{
  "arch": "quartznet",
  "model": "sound classifier",
  "n_mels": 40,
  "hop_length": 160,
  "residual_init": "none",
  "learning_rate": 0.0016,
  "final_lr_fraction": 0.01,
  "warmup_steps": 1140,
  "weight_decay": 0.2
}
Rows from block 9 of a small sound classifier, named by matrix and row number. Rows with one number belong to one channel. Each number is 50 + 15 x the weight over its row's rms, rounded and kept within 0 to 99. All counts start at 0.
After each channel's rows are labels from the 100 clips, of 14848, where the channel reaches its highest value: "loudest band" is the band of the loudest frequency at the time of the peak. Only what is clearly more common there than usual is listed. The data: phrases spoken by 400 fixed synthetic voices. In brackets: how many of the 100, against the usual share in percent.
# convs1: first pointwise conv (model.blocks.9.convs.1.weight, 208x208x1), inputs 0-103
# convs3: second pointwise conv (model.blocks.9.convs.3.weight, 208x208x1, transposed), outputs 0-103

convs1.147:50 50 50 60 36 50 50 50 53 50 50 50 50 50 70 65 50 50 50 50 50 50 50 50 50 50 82 50 50 83 23 50 67 50 50 50 44 50 50 50 50 50 39 50 50 50 50 50 13 38 18 50 50 50 50 50 26 90 72 50 50 50 50 50 64 50 50 50 50 37 50 16 50 83 50 50 50 50 50 50 50 50 30 50 50 50 50 81 50 20 70 16 50 50 67 50 50 50 00 50 42 50 50 72
convs3.147:55 50 50 50 50 50 50 50 50 50 50 99 32 35 50 50 20 50 50 50 50 81 50 50 50 50 50 50 50 50 50 50 50 50 50 50 50 50 17 50 50 50 50 62 98 50 50 18 50 32 50 50 50 50 50 50 50 50 50 50 50 50 09 50 68 50 50 50 50 50 50 50 75 50 50 50 24 42 50 50 50 50 50 50 50 50 10 50 50 50 50 50 40 64 50 50 50 50 35 50 83 50 35 36
loudest band: 500 to 1000 Hz (40 vs 19.8)

convs1.97:50 50 42 50 07 84 50 50 50 72 50 50 50 50 92 50 70 50 23 26 50 50 50 50 50 10 50 50 64 50 50 50 50 50 19 50 50 50 50 50 50 77 50 50 50 33 50 66 50 50 89 50 50 81 50 32 78 50 50 50 61 50 50 50 50 50 50 50 50 50 50 50 40 50 50 50 50 50 50 50 68 33 50 50 50 50 85 99 50 50 50 50 50 50 50 26 50 43 50 54 52 50 50 50
convs3.97:50 26 24 50 50 10 50 50 42 50 67 89 50 50 50 31 74 50 50 80 66 15 50 36 50 50 50 50 50 72 50 50 50 50 24 32 50 50 50 50 16 50 50 50 50 50 50 50 50 50 50 50 19 26 42 50 50 50 50 63 50 50 50 50 50 50 60 50 33 50 50 88 22 50 50 50 99 50 77 34 50 50 42 50 50 50 19 50 50 50 50 50 07 50 50 50 42 42 50 50 50 27 50 77
loudest band: 250 to 500 Hz (47 vs 23.5)

convs1.29:26 50 50 50 50 50 50 82 50 50 24 50 50 73 50 50 50 79 44 19 50 50 50 50 50 50 50 50 50 50 50 50 93 50 38 50 50 50 50 74 50 50 50 14 50 50 50 50 50 50 50 56 82 50 50 78 50 50 74 58 50 64 93 30 50 50 50 50 05 50 70 50 50 50 50 50 50 89 50 62 19 50 50 50 50 50 50 76 50 50 79 17 50 90 43 50 50 50 23 11 46 50 50 74
convs3.29:50 50 50 50 50 50 79 95 50 50 50 50 50 50 50 50 50 25 98 72 88 50 50 50 39 50 97 50 50 50 50 74 50 50 50 50 50 50 50 50 50 50 50 50 78 50 50 50 85 50 50 50 38 30 50 23 74 28 50 50 50 24 64 50 50 06 50 50 50 50 31 50 50 50 70 50 50 88 50 50 21 86 50 50 24 50 50 78 50 50 50 69 50 89 50 50 65 50 76 50 70 50 50 50
loudest band: 500 to 1000 Hz (45 vs 19.8)

convs1.56:50 50 50 50 50 29 33 50 50 50 29 99 56 61 50 50 71 50 50 40 50 50 60 50 50 50 00 50 27 50 50 50 49 23 50 50 50 38 50 50 50 50 50 34 42 30 50 37 50 62 69 50 50 50 50 50 50 50 50 50 43 50 50 50 50 50 50 50 50 72 63 50 50 50 50 38 83 90 60 50 50 50 50 50 77 73 50 72 50 50 50 50 50 50 50 50 50 50 50 50 00 50 50 04
convs3.56:67 50 50 50 50 50 50 50 66 50 58 50 50 02 50 50 29 50 50 50 50 74 50 50 50 50 00 50 50 50 50 50 50 32 50 86 81 82 37 50 67 29 50 76 50 81 50 50 50 50 91 50 50 50 34 50 50 70 50 50 50 50 24 50 50 50 50 50 50 50 50 50 50 50 50 68 50 09 50 50 29 89 50 76 50 50 37 20 50 50 50 50 67 50 50 50 33 59 50 50 50 26 50 50
loudest band: 250 to 500 Hz (52 vs 23.5)

convs1.135:28 82 71 50 15 71 41 35 50 50 50 80 50 50 50 50 50 64 50 50 88 50 18 50 58 50 23 50 20 50 43 58 50 50 50 50 50 50 50 01 50 50 50 34 64 84 50 50 50 50 50 50 50 50 50 50 27 50 50 17 50 50 50 50 50 50 50 23 61 24 50 50 50 50 50 50 87 58 65 54 92 74 50 50 50 50 50 50 32 23 50 50 50 65 50 77 50 50 50 69 50 50 50 50
convs3.135:50 50 50 50 50 56 50 28 79 50 50 50 50 55 50 50 50 19 50 50 50 28 32 50 50 50 50 50 50 50 50 50 50 50 24 50 50 50 50 85 50 50 50 50 50 50 71 50 50 56 67 50 67 69 87 76 50 50 50 73 50 63 50 82 50 50 27 50 50 28 50 50 69 50 50 50 73 68 27 50 50 50 93 50 67 50 80 84 50 61 50 50 66 50 50 50 79 31 50 64 50 37 50 50
loudest band: 500 to 1000 Hz (53 vs 19.8)

convs1.93:50 25 44 82 35 50 50 50 50 50 28 50 87 99 25 50 50 50 50 50 22 50 50 50 50 72 60 50 50 50 50 50 01 50 04 05 50 86 50 50 50 38 50 50 50 50 50 65 13 50 56 50 50 75 50 50 50 50 59 52 50 72 50 50 50 59 50 35 50 50 50 18 50 79 50 50 50 50 50 50 50 50 50 50 50 50 50 35 50 67 50 50 26 50 50 50 63 50 50 50 50 68 50 50
convs3.93:50 50 50 50 89 50 50 69 37 80 20 50 05 30 50 61 50 50 50 22 50 23 50 50 50 50 50 50 42 50 84 50 50 50 50 50 50 72 50 50 50 50 31 50 71 50 50 31 36 17 50 50 50 50 36 50 50 50 50 50 50 27 18 50 50 50 50 50 50 50 50 19 37 50 50 50 50 15 50 50 50 50 50 50 50 50 50 50 02 50 50 50 40 50 40 50 29 18 50 50 00 50 15 13
loudest band: 250 to 500 Hz (57 vs 23.5)

convs1.12:50 50 39 50 50 50 50 92 90 95 50 50 62 50 50 74 50 50 50 50 50 50 50 69 50 81 83 50 50 50 36 50 50 19 50 24 44 50 26 50 58 50 17 37 50 50 50 50 50 50 20 73 50 50 50 96 50 97 50 75 40 50 38 30 50 78 49 67 38 30 11 06 50 27 50 50 25 50 38 50 50 50 50 50 50 47 50 50 50 50 50 36 50 50 50 50 50 50 50 50 50 71 50 50
convs3.12:50 19 50 30 50 37 50 50 50 50 50 50 16 50 50 14 71 16 32 50 50 20 50 87 50 50 74 50 50 60 50 32 50 50 50 50 50 50 50 00 50 50 50 89 50 50 30 50 50 50 50 50 50 50 50 33 27 50 26 50 50 77 50 86 50 27 50 50 50 74 01 50 50 24 32 50 50 50 50 50 50 50 50 50 50 27 50 50 50 28 00 50 50 50 50 50 50 50 50 89 50 60 50 50
loudest band: 500 to 1000 Hz (42 vs 19.8)

convs1.107:80 50 50 50 50 80 50 33 50 50 07 74 50 50 26 50 72 50 50 50 50 50 50 58 67 50 32 43 32 50 50 50 50 50 50 50 79 50 39 50 23 50 50 50 90 50 41 50 50 50 50 87 41 50 50 50 39 50 50 56 50 50 50 21 35 63 50 50 39 63 50 50 34 50 50 50 50 50 82 50 50 64 68 50 47 59 50 50 64 50 83 50 50 50 35 50 50 50 50 77 35 50 83 50
convs3.107:50 50 53 20 50 50 13 23 50 50 50 50 50 70 50 50 93 50 50 50 87 50 28 50 44 50 29 90 77 50 93 50 50 50 50 50 50 50 50 85 50 50 50 50 50 50 76 50 50 50 76 50 26 50 50 50 50 50 50 50 50 50 59 50 50 50 50 50 50 50 50 50 95 50 50 50 50 50 50 50 50 80 50 50 50 50 12 18 50 50 27 50 50 50 26 50 50 50 50 19 50 50 86 50
loudest band: 500 to 1000 Hz (44 vs 19.8)

convs1.39:50 30 50 50 35 61 50 36 50 50 50 30 50 50 50 50 50 50 50 50 50 50 11 50 50 32 79 64 68 50 50 50 29 50 50 50 50 50 50 29 50 50 72 50 50 50 50 50 50 50 33 26 50 50 50 39 50 50 50 50 71 50 50 24 50 50 50 50 50 14 50 50 43 86 67 23 50 50 50 50 50 07 50 78 50 00 50 75 74 50 87 50 50 39 50 50 50 50 50 50 50 50 86 69
convs3.39:50 50 18 50 41 50 50 50 50 32 79 50 50 29 50 50 86 50 76 50 50 50 50 50 50 50 37 50 50 50 50 50 50 68 00 50 91 50 50 32 50 92 50 74 50 50 50 50 50 36 50 50 50 50 50 50 50 50 17 50 50 25 50 50 50 50 50 50 50 86 50 70 28 50 50 50 50 50 50 50 50 50 50 50 50 19 50 50 50 50 50 50 50 50 33 50 50 76 50 50 92 55 81 50
loudest band: 250 to 500 Hz (54 vs 23.5)

convs1.78:50 40 50 50 50 35 50 35 50 37 83 50 36 50 22 50 50 50 50 50 50 50 50 50 50 50 50 50 50 50 50 26 74 50 50 69 73 35 50 70 50 50 50 50 50 19 24 50 50 50 50 66 94 50 50 50 50 37 78 50 25 58 64 50 69 69 25 50 50 22 50 50 50 66 84 50 76 50 73 82 50 50 70 50 32 35 50 50 50 55 50 73 50 71 50 50 53 50 50 67 50 01 50 03
convs3.78:50 50 50 50 50 50 50 34 50 21 50 50 50 50 50 50 50 50 50 30 50 32 50 50 50 50 73 50 21 50 50 50 50 50 50 50 40 50 50 77 50 50 30 50 50 24 50 50 50 90 50 50 83 50 50 50 50 50 50 50 50 50 50 50 50 50 50 87 50 50 30 50 50 50 37 50 50 50 50 20 50 14 39 50 50 50 67 50 50 50 50 50 50 67 50 50 50 50 50 50 50 50 50 50
loudest band: 500 to 1000 Hz (48 vs 19.8)

convs1.123:50 24 70 74 81 27 50 50 50 99 50 50 50 50 50 50 50 50 19 50 50 50 50 50 50 50 50 67 50 50 42 77 50 50 50 50 84 50 50 31 16 50 50 50 50 50 50 50 50 66 50 50 50 65 50 50 50 50 68 50 50 50 27 63 50 50 50 31 50 24 50 50 50 50 50 50 50 57 50 50 50 50 71 50 50 50 69 50 50 50 88 50 50 50 50 44 50 50 50 62 50 50 63 50
convs3.123:50 50 50 50 50 50 50 50 50 09 50 50 50 50 50 50 50 50 50 79 50 50 50 50 50 50 26 90 50 84 50 11 50 50 50 50 50 42 50 50 50 74 50 50 20 50 21 50 50 50 50 18 50 50 50 50 50 50 03 50 50 50 50 50 31 50 13 50 50 50 10 53 00 50 65 50 50 50 69 66 50 50 50 50 27 50 50 50 50 50 50 50 50 50 50 50 50 50 40 50 50 50 50 50
loudest band: 4000 to 8000 Hz (37 vs 11.1)

convs1.126:77 50 41 87 50 50 50 50 74 50 50 99 50 50 43 11 50 38 50 50 50 50 36 50 50 03 50 77 21 50 50 50 50 50 50 50 99 50 50 50 50 31 77 50 50 50 50 65 50 34 46 50 32 50 78 26 50 50 50 29 50 50 50 50 50 66 30 69 18 61 15 07 50 50 50 28 50 50 50 70 50 50 50 50 31 50 50 50 17 50 50 50 50 77 50 50 50 50 75 59 50 50 50 50
convs3.126:50 07 50 50 50 45 50 94 50 50 50 50 50 50 50 50 16 50 50 50 50 50 50 50 50 50 50 50 50 50 50 02 83 50 50 50 50 50 50 35 50 28 50 50 07 50 50 77 50 50 50 22 37 50 50 50 16 20 77 09 50 50 18 50 50 50 50 67 28 50 50 50 50 42 50 50 50 50 50 50 50 50 50 50 10 50 50 50 50 50 50 50 33 36 50 50 50 50 50 99 50 50 18 50
loudest band: 4000 to 8000 Hz (30 vs 11.1)

convs1.161:50 50 50 50 28 50 81 99 18 50 50 50 35 69 50 50 03 81 50 50 50 50 50 50 50 50 24 66 73 50 29 50 58 60 50 50 50 50 50 82 95 50 50 50 50 50 50 50 50 50 50 76 50 50 50 50 50 50 99 50 50 50 50 50 50 50 50 29 71 06 50 21 50 29 38 50 78 50 64 50 50 50 50 73 50 50 31 50 50 50 50 50 39 50 22 50 29 50 29 61 50 50 33 50
convs3.161:50 50 50 50 50 50 26 50 73 50 50 50 50 50 50 50 50 50 50 50 50 50 50 50 50 50 11 50 50 50 50 50 50 50 50 50 18 75 73 50 50 86 50 50 50 74 50 28 50 58 24 33 69 50 50 29 19 50 50 50 50 80 29 50 50 50 50 50 36 50 50 50 69 50 50 04 50 50 50 50 50 50 31 50 50 50 50 50 76 50 50 50 50 50 33 50 50 50 50 50 50 50 50 50
loudest band: 500 to 1000 Hz (41 vs 19.8)